config = dict(
    encoder_norm_position='pre',
    encoder_head_dim=48,
    encoder_inner_norm=False,
    encoder_patch_size=[2, 2],
    residual_init='zero_last',
    beta1=0.9,
    eps=1e-08,
    one_sided=False,
    epochs=10.7,
    final_lr_fraction=0,
)
Rows from block 7 of the encoder of a small image denoising autoencoder, named by matrix and row number. Rows with one number within an expert belong to one neuron, the router's apart. Each number is 128 + 32 x the weight over its row's rms, rounded and kept within 0 to 255. All counts start at 0. Numbers have three digits each. After the name is the row's rms in percent of the matrix's.
Before each expert's rows are labels from the 100 images, of 14848, where the router gives the expert most weight on average: "responds to" is what is common among them. Only what is clearly more common there than usual is listed. The data: small renderings of single solids in any pose.
# router: router (encoder.blocks.7.mlp.router.weight, 8x128, trained with AdamW), inputs 0-127
# up: expert up (encoder.blocks.7.mlp.up, 8x64x128), inputs 0-127
# down: expert down (encoder.blocks.7.mlp.down, 8x128x64, transposed), outputs 0-127

# expert 0
responds to: red; orange
router.0 087:152155117130106080106144101159112120096166071138118099142088127122214110130126116151157139090149158085124184129148136120126084146136092130139111148121131143131144123166165124145162110095153122045095132099134159188117119141117144130157137137159062113128100039156108112120088125084167183142134144162193121111130125096128188132103064113107177036131240104107118094104107131165145127085096
up.0 091:161126077071173107157074150092092118160148118182098142123095154092102154122101142134169136153108183098112166140178154187160116110116138183164151082159086073163133174087146151136087186194114135070150094155128107149130133130155098151151117131133155114069101117100080179144114163092193174136167106100108125170130155157150064126113087101102107120096129152097141107072157153185148174133112
down.0 093:128090157162130107109129139143144121155100119091128153132077084123168108101132147147145186136165150163112123112147092147093132149169091091095167170109130117063152093128151104086191094096130148110143100104071186106111165141143161136053124166145167181133118090129181087170133099143100136138109149146153119120099132114148190117128204157174160113116193083130123145182149155031067099084097
up.1 113:081106116156130114139155046117065128151144106142131112198075125124120132147091119141150145143118065138124085124114152040149174147107112167094118135121157129084121130140201156068161167144118144107110102122144079186099148096143161152057128177097073128111146031138124092177125117149151146128158135171143202147142111184136109148109127160163125064142141119114108104173147163116114157115091
down.1 125:151140141066132137137077189133162111143169139113152149141171122116118121154163138169079178085117154134093112133193146237095075138099099113112160176155126128120152113089094091186149108145046145137115193110151167095165109162117106135151123112111102145114076142096165144126128152145145107096151130080183116093072101165102145150095139097117156186128096161098166168088082129153134182159125
up.2 099:155154132150143100164131151096083151137120108201150121123123138166096152076176119126143095108196147102103133143196120188151123138178145142171113123135110119101151089078164132154138118150146115117105090089148062185040159085095135152131139093133105130166196104165146116168103125081157120151143164098172144161096125103153134176150097130157099079075132101083086131125075104118115099185203
down.2 087:089131148083125172077108116165167149134138176070107130106137131083162133147137139121074099121065158089154135096121139062077076106072102101163110103128135113181089143115133104134125151106116147102127126174089163088166141158154153137118133130081101162096105182080064136153124153150205169108091104170091110105178136156045149107121160135117121127197129176165157120132155160156127124082067
up.3 101:089103116113161116161092094093062136178123126144131166146189108119126127093118137176083141144115163143133199091116134153143112118102124149136093183110113138123119112121124116195163134159117100089065162048099153087152201105058155130135110108078095151149159151106079181139119122119117104165120203125174119102089107121099108147187112138151169170161098111082171187120107151074108091145149
down.3 094:140173200148122172155126136127145120143138078094135158085056156113068081156122116098152108117180111146059138157143114108147121108152198085193155111073098109145119118161125153084108140097131183112155116158153087150136092132171125108104111121144166084102118113129140113142136077115213154101145109137156137168130124112141133107067147131089112081091189142223151128118157209129163121122105
up.4 120:078113210144103167090090155189141174109148064155128152130122138126109112129082092151134097151144174100152124109141148199152077172137151123121157139188085096104075185118176112100099095150171108151123080053146196146163126181133124159102093125133121164091110131073147110101157173101103102180126083120095123124163097091194120188131138087162145153127112139116114080112114126110125110137150
down.4 113:106153099117143123121112138063155121115147160125058068126161153135148100116164158138163092149115113179109171081117121160056148160152197144113179107118174147141149135076185125182114106140097131172109105136156086145183136123138129137137189124134181151140117176100160134182111141142085059105120127052100138128088138103172085077094156074124140102116099079122070140121113082125145179163096
up.5 098:160114102156137087138105099086121107159079145166105177088119105090161121097191101205138211131132187104173142120108120157147141113177167158144111157164117120135148125115097130075141112099129069091129154118099104135070121100089131102154160116109176067121131150084170145119113145099176109170086136166117190129139139168101165153093123081173143183126197121157162134096146131083132076092181
down.5 102:106126129130140178142160129204134125106151180117164071143136134148082112094081147061192058125148111125060183098123170114135091118123156106153185132142108129121097108092177143111120178111091127120100167159153125090226079113141107116069089115128095165147116127106081107159148112173129152130135140078178107163117097062161120116167129089060122089142140137143112110086109154108158164110150
up.6 109:140149140154068145138161147128094186066142136165115135149109168166110142123106121161135125053136113122087123108145114150149072150184122152148121132076098137177068200109172080081151177173200069128105152154159215133136104102140131118130107083119094156138180089094106180094112149112142120165150093137152118110105104099086136183142127148126077097124112158045176101149119119124134144102138
down.6 099:188104120161173134169158117090156118181112087073112149133110089156103098145135152114098124187160116140096146108166121064135177160119136082144054115129149165135102115192078160159135128099082134133054134106153102092104111162136066122134148126091140103108059142135154073082127112171099147122138138168092140131131170164123121076132069152166170169102135118178160164043136088147116110126156
up.7 106:096128103157167128056168119107092123146168209111174130111174166078125130165119167139131134159143117086107123175065119155145107133096114146134117124141071157120151061176066142130127139122095163104148105143122089149129109143117212154099145150117112140156082095202129103140150084133139090125117127204206134153187067126084175155124140159127136143084090091102103122104082146127105126144078
down.7 110:142160120137116156159139129094136110118091095081087155174109085176088180101101070145126128124094140122111142123168098070111170130124160091131126096099182120178133143136182092120134134115134130161069135140141132105121187173102073130127127089164129084111140127030106114150084145149144158120161108106071161110098189160108125099150121157167094120180150171211150168160188065122130116133189
up.8 099:124163156120153160132176110152073133109110161121164145091098146073055093136104114135178119099143143152109107127092148154102176164198168159130058113138028102139168051136187185181113107135128131089102116063120144121080142154130124129094131143136101102125146105163078129165122178134101095142066103169102151138153108129115152158147148084135088112184098172146123115162100090143168163150130
down.8 096:128073172119080108122149131068164136171084104156141160132121145115107121180096147111094109130061095109150193123184160070131154130128137154091099162127196117148096074145069203102199142145111127159095133149126117128100162095150145076113122078099128096139127111155128100130050180113141089130170127140123125112154132135158089115128077179138121105116137149120091188047085148181122131092130
up.9 096:129145080128112154083160137121149100122142066142206104169079117109134057109128111200125077111164112113159090195142061061168116179103117132160160082133192150100082126113121090073120102113161148105161161166123124210155143123122153069096119142174112153122120094137135136141088159122143125107079145145169130112146130100106118108103068153153138046133138139132137098142126101116105187116095
down.9 117:133154181115149109157136080143121148141178124128121139094179146157102174122175141083090093114130167154110098069132108177070079096180143103053094170110107147162096115098190190131117084175095117132077062114121176113095129115160103126158122117125133074163059177086139131107164103177146142134113121146098150097158143173118129169127162111056109098166138114096138146109143112148171155066114
up.10 092:127123153104128064106149143152094137135062142120102153139119180136117143145141144117067144072174130130108158105110099125153122136126146088141079171158143210136124082186102133170115180132179129095122084140172133099145132136048125100118110054115169122130131178139042168167078076130114185072125151099159146104087105113118140122183138163115177125126129112146107161067124153149120094185090
down.10 104:111101126091118140137075115102138137099228116136162116124180092140099107116133112190109141136109106115166064131161171157134135126117139138079131133126089112113126176095144173117144042079050113100123156083152130119083102146203140178159126144179105120139114086116205091136171169139148058187180082136117097142146133126125118127124143161174108123104133128066129088142086104094114123080128
up.11 082:089140164167131131092108116205075145123118101119074149080090077144107135119112140136127136156101066077099123143154090096163210127175105140141152138110116143110096100061112143154081107138121142114144055129161104122091122164134098127124180126082137158106112131150063052156097114159175087120137151201152128125060113153092171175113098135152138082125135173116105118101115078103098074102104
down.11 084:090066109100179124157135105154130139132148173140131106166176114129178116128114137041138127079167142166125105104160130127098137074117090102108159082100115163115072105190096090122084173072192139137099189100145144136128157126128152084181107160120142117094163122067168196130140138145127105149105083168130143127151137091095128107160175126130097108098097061149092157177215145143151137108120

# expert 5
responds to: spring
router.5 118:104114094179182204121092139157122149114135228118144165147145098163167104094099096164093153158104199132164155117143121120127131091137146153100094080084121088148121141137106120123170105174140119182115108138078121130148153104039099140169145087075166183131107129135139127127136129112103038141090158120107120164137115115103168084140165061121070100115069138143108109133132090114160080156136
up.0 114:100156104133131120095079153109130137122149181177169142178103105131142161133073126122170143183128085087150139137166168118124119091133106159090139111097179090140129131100193149109154111163099121124118065175068133175136134209070112134125151133150100182113093128150208152086132091063170190132147175118137081122157155123109143137147132143156121166062054165164161083142140096104114108108131
down.0 111:126192123127093121153191104165108112149143056095129117098141161114130121171181118143082159062172144148105128101124126142124088130149100096159186088105128139137084160137119154136136135175144084125124114105130152149175099065105186123142152112163165032106109135136116162190089159127108089080173127105152189126085131140161066146142085099106114107156174108130125134114151206116136140204094
up.1 097:122158131097168095134126183118102107124102171148140110133122125101126166081156112126090071127146173108186122113139114090131126121203114194100135098113149115146098112108091158153147132140158074179090119131083095095148125211128143122169133172170179200136121157098140133117126058103116163092138156139157059142056155102101139172151174115132093130070146173161155133151121082076124116066084
down.1 123:155136155103082113154127143141111150145132099162161087069128116150136113159212148141146115096134102140110144117124132160123104136102131089173182131118147130112149163116170109113139169151080129099176115083165212143140127111069144106234185096137118105094158135165160155164076114147154090094130082102142183122078104180165088082125123083140172127163097115087161110098097153087079149181105
up.2 094:109146130171134132120179067071134110081125193163107119154176146151143093137113123135146126124175142125088163155120113133034148155140074176123167116157130096126109137139115138145116127142106174072112118027081101133130028153138132163155177153054126123167142123128124114119113088152101180117143153147134122177138092117104153146154089113153135114174134137088169084158109151068112151096195
down.2 096:093078076121120090109138140135124174147125088125172130137089076150154168128158111125107164112109129065181117113111160170128170140129158074159125105133140156101178108104106095147110052101146102115167123082196176200136150075093158069153168122162131111156123107135120093078127159089122050124168126128140159111146132139150082084095127136103149154140141119182091086133112093204064086158119
up.3 105:175072078190126105096136129146059102107087096155133160143191117136114187094147141173121140104184166084130102119113125152147128169134118128108107100109150068136165116118127082161134161158187113114090127116203194090173111105153153149076155142077114206096111105165136047131128101105107133116139126146094121123117140111160099196174085127132134140111126175140127085160099156156131103105190
down.3 106:065147143119118170102180131109158116192196175076108124127079081172131071131116134076139113125062164131186150142169122127132161132082081107155134146093147147129132150118146157114124140135114158130138128139150075112061112135164141108146087071169091093186164163149154125109099138193172127129092151089176159139203139100065111090137135103153143138156113084180156139136163092139097159158084
up.4 119:122114115173159104097141114127121094117073134109099107130143085128135115133175039121205158107129186118124157152116104143105109078149163135123115124111160116117164155096128150142137097202057099117103114102178075127077144138099149072143170125126108115134095112091129063123086141163096112143170083132107211142152091118060106160107076155180153141128158130168119090201150087131116093103174
down.4 103:045108109108119090127149118161155151144132116127145103133124163135104180154081142144110126094118102086150124128094165232100154202102074093157130154169065154112090077137109143104134118082149168136172149131093105153171099084155112170122092124117113177146113118129119184169145105123106134112091172108159087099153111101186129120150170114127165133154080112098085117118082184132077200153077
up.5 115:085166122106122106108137137147183153115121153078166135149122143113179132135126124101128168139185127187090151067097144154097139121127104166089136102176117116118089127114111131181114117107151141128128114189129065106112104112129118213166089142064130207102180033174155171104164182073172141130113162144136096124120071182131162093134125096112101119128116158165142133127175187136163104098158
down.5 107:165087084136157122082084175135140117140169180137123092215155108107099155099108186164136152157097131085148116177149151095134166088179157163126085137155118131142153098148156147154112169112111156143129127104127132165126173191125104105083144145183137137166111161123113099126124070113076123101153110108163097084160184095086145163145166149153118125102120154133098133138081056088014103161126
up.6 116:133077127097154120140067189123161156139097113099144158170117149152098120096036218128176101103103198113158135102088134135085095098144162120131141097184125099168169129130130161139098158170130117193115140203129123091131166084147135122110161132072142094140149103121137148144114071126123075079157099142130117175129138136111151112129158079173069103117105143173166070147110082113170133108167
down.6 112:075135114117137115137212101087084155146097163156095149114106113116112145182115046123046167131125105092180186100097137187192066124103131107116176131159178170134103096118137096124128101111118119112131105148100132158115082117123168124152170083136123137146111106139133100089137133184187154176098158140137170152093129140124109114128074156125138172172148059084125130125188186121167129076114
up.7 102:096092091172103085108205120127115135127128155100107116153139089103142096140120124089158145154180120139122186146101082149140152174157059146112109112162125092106088176230152109067138113135170152105108116121119082112136076123138141083102134117132106127161217151129141138106162124121107162091095184120090113195149127131100156141100100129177152114091155164061081138127195154103113064109138
down.7 101:126165193173210154129142096131123105108103190155089106099107117122169095097124135147183091187138173091147148119114170049152124115134111180146143075060130139120140073129085106154139153147199110155153145148130126168130183077105096155139125068129170134143099158134156085113108093122128078136047132119118136154165145154149113112140106099120087121157121092140110111133045072137136162088126
up.8 097:112205131092125162150108132093093098150084142149145149158071174183093107101135168141128097119154107150154127116093158110151133131138134138166095129086113133196132104156137193097115179142166139129135120156097187095147037127105152101139110129139160116154130113157136198180094177159123154186166168121129162131189123128090119073137181114123064130123086096075147059116086106148148161096090
down.8 099:161077174170091132133117171137107133103146129166171139153118123118151146119144132110147109151102175118130107143172083079153119078133133221101076111043221116089101146114111134168140118140174125165112106100148155138097196082121107125163136154125076103082172156156146094107142096123132097124119132157072107139163149107186125107126079130159159105116148174165127173130141097091051093194142
up.9 107:028146090131114134130121099166142093163161132077137157173118073142138119157142174093146167143154193090169178137120064148085176112188131107140100147108152133122157145202085139128091121096051118150136092127109069099137179138085140086092166124101078179072125151171141120104149102063178135098183133100152128122108121130109147167114134141136144134145183141132094128118158144088094135157142
down.9 104:113098081114189098098160106089155203125119138137169095084099084116104146086152096167148148158123118114088125106133144107095123139082138101128144107084160158144130125091106083097124115200144196158095104123140146201125113150117100120159145117130135054129105098111127136135113082182129131146126152156088177107145101170101168108141115174165088200109121089125161107146094072209182062123171
up.10 106:106147093119092103099144203166078133101147153095189110074097079173120132095183123104144101142111128150132137140081113130191062145104118104111132080166140158140107129142072135159119122124198144124174145104094116099154209185118098110127111068100181128089115118081125134151137165133131166116131136153145116137148179077168166133121080108168136102136111094103137192158087053125154127080084
down.10 099:110131128156187089176071104051158150172147053170123096131142156145116088167119137163105140075129149121156090163176128156141141132090145168170139108159122060129188133133102100125109077064119107120124167141146112153122084103156150119100101170134108134124126105127149149131145159137101031082195103122157119094109128142102129144075114166151195074161080161113145097117123150090104146191151
up.11 096:132132092128119087112124060090051166093093188071122157155107120099171109144143074112130133099096099092115144097168137116163111172061159136106110084106156113152121082074106118144177112111125139121127091145150090157124078141128104177073122126084090112167145132113120151146107108128166131107145162129153136104168137151140110112154132093171077128068135189028051109109133076161083167110134
down.11 098:122123164194118113156145192175108097172189112143169099075145099190104080111090177112133123125164195140117128151141130128165152123142072168117156154159113090093143183138126133124113113107165127134177149082105169148099156083141135068125145121131051145114089164139119073090139153116090135157128050124124120152097110091177092120134118109101086102143067073167157137142109159113145048108147

# expert 1
responds to: black; disc
router.1 112:144117063142174084108131132180115145122089169127129144099124141126198096160154133145143125063117169169121175122149133139125082203154139101050092152132123159116113143130207139080132155116089118071123108102161160119148147161116115126149142063158116151107142060138119167165082118114139147135095090150253154111144133098072148129095151131131151136109181092129152053145130128131153093125128
up.0 108:160097119157171119144112154117149180119174137144184131085141165186064125106054197123165109112115105135092103083083083161129130119143092119086155103144142144158116113156142135119042155161154144173092108156196144141130137170218115120169089107177132172159110108149095138121110073135146159121190147150120146108125125106115125140124122188117077107176073127160091087080092088136146151123116
down.0 113:077137136127110120094137080095072077064112129164121154168134125067174151201129086117126184146111104093161134182083150180166182132120151114168092091116129105116163113109104152064108097071090170130118120155127158127122170177122142132090151128143134126169137137137123123133127095153194093093144138110167200172146099140126100163177131128135173163192200075101113121144152163147127110077144
up.1 099:133115103116098172141116089089106163246119127090190167093183173108106170148166109167083152126087176130163131152163114191099143130179129114106116114137083125109051081136125140152091181122044173133142143120170097135156051144110142143089125158136138122169133069151130146144145096143113155141144104102144167155068105147081114144106134115152139164126120169095120116104101168123114093168122
down.1 097:152170120121158088062148151171098107057078088132057113179120142130171121095079141146162154121159136128091136099110093069124114103066119167136128126100130126157162169164127087083156130196187135104087109177132140126191152112072121105155146082125090145119146166099100094109118138162162183107093114168097114125174127082129155132154099153095096094139149095193157151144141104158179162093161
up.2 089:125118110150124153128163160106058113130121108092076077159164138101126126153127181117117154124074149086168171160133066095117137150098133151159089103098073114130091130112127104139088155117204178118064122196083107157143138166020133143101155134114110117136113105152146162121078155150187054165142146115132133123058086138128137122105157075114085160088180156103140128170142153111134129118093
down.2 081:095109150081112190121086102162192121100119132112115175129113168167142134061147110142124108098178139181109060118175129109131146106096093122087119117157156151071163146146136168131102112122111048141106108079161118145125130101182072149121082106161169145122159127123137114135184097116042158137070103183075121158181164121098160181168109142117151125166105087111106170117098083129101172147123
up.3 121:167082150094106090078104127131150112148095185088132106118109196108142126144157167117123133089131148119173129131127089156128092171125135146132126139176119175076111140176145107126080144145113144150104093137106145101163117197116166098057190066117162167108213154074121146156139124133121083080115103123192147158133080089099144109107120162108128127196192044138124152140139123107088147160086
down.3 107:142099102125133156171107132118144135132152112149171116139148120147122150087111067119095146136142124131128069179159155116180172132130119063128111118132103102148139143135113176102129104144153094108144118130114115119012128099158064169166116179183086049140089087143164138091182107128133151155106086157094157096132149185102126171166165145195144104114076219129130113114092138133094060112131
up.4 090:140121115179171099141157120102125120143146169095167079141107152104101117117128135123170153134099099085102166142161105099053107118124174143116171103169180123083141036219124149145140134199086112176113099115125126099066163120056137056150116110170136180131075069120155113159105087160114133109159111168141126084124117108141125139197158121133102155143143102173085110138154114088158153135149
down.4 095:088122166087106192180112168167149150192123092181133155092071085125152120169200125083094114175136115157125063107107173110144160148134074087137081183120095157175124208061128101074135117106177168102120137122121182171102112111133102100131121152086131073152134137115119139124113076102151159123129115130080126174166124142138132128119110179141167096100126171102168117130086170123126089140109
up.5 094:144149095136151119127165137125118179139117075141076113153115146120154125172147164172109127087164145172101124115157088157099157151173077134118144103089158117128119163158100125102128108137149110133132194138148118088102103136143152137164125063052097128112193119083110187070125139129125096128104154088111143058138148104110112206127144184112156094070188119143140109199120121121124120241077
down.5 099:142091127088123135190177134143147139135145137114151098075129151145086125134133134053141074119123120142141162186116156082167143152124217108175109127107121076177128086110177129137183104076123083098106094111117108147143083105167161117074142127141183132137044078223119166110138122155153205132110092138176168167120126157138140116108089136092091131137120156096161135096111142145106097087144
up.6 095:108150110109192113156108126081163175114114098130167085105177153114151097138136176145113130162100159124053132061106090150124137183094112155167117118150103140089210042165111124156124120106167157191090156137076132126124134115122164146107165102120089125195191102099146156093119103127162082122175150158116169146079075127106095119126119179091123109153129164068084157116141089160142153121114
down.6 089:146192134142074174116052173141148117154115173105073168146096148179110137122118094094129097074141088153188146133122110102108085059134115147162158162112123102166091184120163120118110133162090110118189098141138108088151122150138150131181119133153129156084131167173092132157110124099113216124143070076124063132157159137091149160108150086111110148098120079180148083160146147157181094136126
up.7 091:148137093165123157165125098102077132107180109150100126088136115109119085121112150174084140171158145158140144058129211131096129116127124164140179063118112131118109127106163164168109126183108123195130129170105094108141138094149106098113156151065145074182085117143105152117152116198124154206129106121035146104139119140080200103154129128107186108187109120142122154119075135134123141168102
down.7 097:128110131124142147118108152065175100125143142143172073141166108153095162141156087113162147106150117134157063166180042135152165124105104130113136153157171116083185122157125118080098093090156061110162122087114144129028170152145125186135145183196111114097103117122132114118141118117124103120141116130186158109130150101177065192168125096155107159132065151092107118125082129133108104116182
up.8 105:125135137109097134156145095092068125148104140099127126141074174115143173166188107142118218098159108112101197124211094105123077185172177123110093132151123085121131126131080111114099067166113075155048083143142097120113109149076114161139192102148116071127146069135184144140145130102123130079150149119127144138116122115121124169104119123157138092116090075067160136147091087123130096145159
down.8 093:156110092102076095096146127178159157103168114129143141126152108117121105115111114108164051134101140146154102156068144141126137100183128159144148107139130124098144133137124176136187117101120152124178158095132165086125172025217141109140095110103150191141140173161093115158137160151146122180152112088112075144129171164154097144111134117144134176067167157144094092074126172151100194059110
up.9 092:073076105137167128181151139144162134108144134054130098130214174089174125139107154142084148163135111086141100190111092118089150121150116134126170074129109097111080246111108060087087126143151114101141147130166095130160132171126154129055131165101134145096099068121113124181161110109089139111119148119163143159113116109124137128071129117106115148186115116136150156155189171105112104105104
down.9 091:175104185156080129128176097153088125174118130154118175111049092156136121149063131106098153130137131109101132116150127087147156137138081142119102169068163102110176031133119190144138197094128113182055092112075122082113106094098069116147131078079149099110099143114137105110129155100144110138156099131079130085127138150150134145160137170156163127143149179158092172141092130151156110139182
up.10 100:127114112111118090105164194124134119132089140173101100140123169046148162129150031110095053131154142104122196126126147189178119174170149105145169151071136144124110084124099082137159074121152094113092144124090101089155114115153125157092184123169101173087133148141085153151116152110166137113120185102169125097056119119112138176154106153134146130105187148101193173149156155127134124150127
down.10 109:086175118114145119144127121121087127115151099145124142110138123147147134142218156137093232096066137115153106142167096084111120142098091119101097091127140104133149190144147128114106133159132162134122131083155152131069150156057151057165173123180128055112122129106169180098151110090104065077198163154154144145149158127167114120085139158134149150177126157076157138130104073146162084122132
up.11 097:143089087132116155139123161105067135184101102148161114199096172099123150135105098153137126141170155142137170070122173150156082146106113080141097155069168139089177094150144106144138093105148163113146147139135122198168115145114110100178112134122089123090154140140090202130183138168070123153134134125083174166121142159136084110108209100155171111158179160178101118155067152172113093152161
down.11 089:111113195092130127161134128124138144079175181192120138099161106118138112081185145155127078129124078107098082154150102115075162127125110173165129141151116102097060138129143177172120205167151122116132123119114125093095115124130150119112158125141110071191116080145128056116061114107184173163154099140190136085179127115109148163133091115142154152137077143100117124172183105101127186161077

# expert 2
responds to: checkered
router.2 105:159121149114108160165079109123113099140148169135140135120117124135153133132061091157083106067106128148101092134131115081130234128103069130147150125158137106138124129113058185158157129197163132108142125153162137076117177110061160088100123122115225134140113151143114184101143056155080073135157122120031083162124134139164104105151137102116113116109071124125121166144135147127107112109129
up.0 095:138164145143145090065158129080144125171127106138145116116132141097122075137098186145121071111127150099137161153132125149139166144124136126148098135106108116183033092173115201211143128086192156145214124145125081107111179139159146147099140073103154143127122161109111087062183096137101128125178136151121162080127139081122147128090129147118113136159127106116150066113193085149097142071112
down.0 098:135132099082107114126182114069080155072089161120098153131146097144103161082177099178154108108124098171151152180094143105136152117171111081125151154148125118110118116128107063080112208126086154136122189125133173101127120095091178069091086098089163149181109130158170166137150106107177105147096100114135133162140074170148136142099124144122170123079118142140133104153055181131118163196089
up.1 103:160137136071076138148104087176157133121082108143119150165118118165136082081131194124135137083102089148107101117132087056098097107128103160120115144164185114101082145083149075112110077163108112121153121132158136147183160161125152134135070144077116178128090167127108093093127057101130189155151145079080064183137138163152075160082122113127121108125085155200147118124155129105153125143181
down.1 097:076097102128158092131177144117180119136149132094101043106161150080160163164083136133091143169156145080129178143097178148134162141112134113145113101148136156153145084139133131149151189108058108142114138120165100135133075137058104147155194138184092089154136093130173158185087188157069117087121127133147168092093108161107122077136097145151149104120155103114123127116137145123074089058079
up.2 101:098133136175146088084122131094095148159018078160130149117137134111105141141089116137149106097122105099145145113100100159103104106117127159115076110179166139132177108083131148191099158178138138131119145139133115171121090142109131158116164116168135149060139060132121163064145145132174087135185127124054110145122189110184086057160114153156114098110160114145093171079090113107186124074133
down.2 115:155133136091187175105102137139153137089175161085097148153138117134139130078167152126096089105145155143051151116130107127141161043186135130111199151110167102105144129128213108128149138096116141105206126136110126128148140127124138106147067100184106082160069120070139150160126162137089146082110135123128084062141141158111177146139155089110126124118105211080153159120167081153127132170108
up.3 092:133105120052123157086116151120131161116050095130111139143136142176116098150114151184100148138146128140134098163144110127116166134187099156063109079121170122070138139098101183118165117130189124102154103149164185188156144069152125110115120092104165115176144104156094171131158148098072146177075132084154152132138118047128092157124082100204101151080127131135153156115101107174078123163114
down.3 103:123130121164142143192141188121126126113171123139155122081123132126100178117152109122172184133128131145101178128130147111177104110115116075131130150102102129140139044147108067109080088090147168115125145083063106144096105171079041123065105098164099121117113152109135168145146130118165118054167194139123121113116149165123178168167138205093192089097130158091147156124151076126133155151133
up.4 099:096114109114135108156073164159202096138103180134142137143035121143153109103078163136157127179161127141121122139084076092109135086119104159096146142110130126158129206117145142147123183153101058081103114128136038092137125119138145166196100113100129119101176101190140109167129106133166149180110148107093122116154142123112105125134151167144102079193140096180148152102121200088119107085124
down.4 104:169119118089138142120146100114083177104095092105146165102145115097143170121185095139128137075111156007151129112132157106136129129124115130137118095103122111114126095164120086094168076148148184127151100105100200150122180144092114084084128120103150126149125116106108118121149049115089105075130151180137101140118132127138159164105174168116167182100165194076116089184088082156093138193142
up.5 106:191147131138128080106075108106099097092113164096124126102144151128155119064150200135063154113138129130100169120111123136113155183198135115130106132198178129095124086155131131146099150125145125134161130138145172155140060155150106120123123222123173088137171173113187150180095099106114112113140135143143168141072187100086125120112176082116136088116109104103102118095127202075092109082096
down.5 104:117148152079123160194155118156139136126156038165119157168118156110135134166080141058158110050088114169114139134162153133117165126078128127125141105085128103078131190111133124132162107198123127083125150149182137118156140097113107161155102109140093125133158074139138153165135135096062091070139119081104097093148111124138126149099119157114107141181129210110193063095187102162138111134098
up.6 088:109129152106132093177129120176102139138083124177161122109124140194183127143110135112118127104130084104120184115110051069157132102175111092112125115074102115154163128132144097151180105085076104114117166159134083096116102158094139125203124179173187074110116099125151091157141078070088153107152137159100118174157164072125134142080198139165152142148088097123161140144107131128114204081123
down.6 107:155082153142152119118095185122149103154101109119129097160148094109086101139072150118086126093187142146191115159092211178075115123154093120142149143112148163154145084136109116123121178170166133102095079113123159155145126082112170140116068129103152141111126086146093164142129174120153085120094068130111109095099087155160121148183109134112118171087116171082144095180130133155186027180121
up.7 110:164104146092144084141138108124099158144171048136149129171177122123168147146147121146118183068094088136090126077115123170132123146151111147160169176165169146128102088187104195137105129134141069089080164086145105112135111101125181157105120124123124078121141047109134162130128097125131089131198156132173137186061157132070092148111125106092133146089134132065181121144115076083151109127156
down.7 112:139127114193104127114122149181118126113056131091092074084135165122092125136118121145125089104115109103159215139088132087158060125135165111156145098106098151109130142125065093109118160154152202109181110163081124074142130172104105140155127104124108173131107189140128104156134159087162178128082092188184086155120104108097144149149162127093146108170160156198087133090158157152153081154136
up.8 092:096117153164189115120107097179130119149102152116073153179115109126103112106096178175111137132162140103147083193128142185069169162171060089096103154144128135162097090133101156161167134100120102166176110068170145072126112094138158112069107171128190099102111110110212133097184110102131136155108106123085099116113121129064160117139165133065148146118143131083145115138099125134170092176142
down.8 094:134159106121055094072114133117101126081135094151152066109082133091186082130148081112170175135122119158153175076161070090171123130145211134126132103081150156122195087138135123157084189164104151094141173157094133183124149112080105180158133096194110139130199129187155129167147157133158091142149117133089139112134117113146103149074118117163069136096115147101090153135107128132108123116123
up.9 083:132096127130194137148086181152101106113106105096220139143122146130104175057066114130173129164129166102100171126160100075125158192122174110118131126132133120136190141115114144093162122172087135138179123092118155091139107133148152069189072140174113196152097176156108130118147157140106135109121122146102146093128102132149144164127074129126211189173145134095094064118126135103077128103139
down.9 092:059135074081093148133174143134153129087104171131136114132123081120175114124160151113126106101106099226213133082061120141153150113175155139129115144170096171149112151132132134143158163122174138077103125130135104194096126118140138149128149139096175117186154111090084108074123146130172092167085148091128127132152162090139097107144195120125082106090032117105149142144144110159157165111085
up.10 111:117152176150090140176177149095119099166062142127110110116131128105143176096139167111059168081047075142124139100124139149059110160152115152185100143121105160142174110074103137094091107185143079127115124134104168184159118139164116158156122148107118183109147127180116110123112118127159108124167104111122134091098169105158146072187147141112146107125137161155151172154129097065122072131033
down.10 108:155070103148134132192110126166152118132143086173133125125213123127116111168077165128147147132194112149185125168133144155147099092132158071111104086161181072153108112138132143130175114112166148134152134124116109112158102124032114169107159137166142104112140102104139107204119133087099085092177135094083098137110082137161113144176157144145156109144144123110111034091137151103135170058163
up.11 107:084173134112168102136135126100094169124185110158152110132127137081128132143147131150110145169116115114137082109132153107129136173074132127143146165157210180060117121125097211156076117091112116181162138110044113180121081163119084161072139155112154098155170115085110147176127116105113076161063093146146144178151126184087170122117137141119113155136135138115150159057127156088102113126065
down.11 106:214143116172113120157142101167095102166109082066135178128132137219132076150117164095131141124129162131117144148190105077174148131187098160156111084112138068180107145205092088133144120151145135089112108126170144130181091104126124132085141084173163159070125139162114137168120094111095190096162127139093145116092142120153117093129113133117118110161142152132122131097079130084101090087195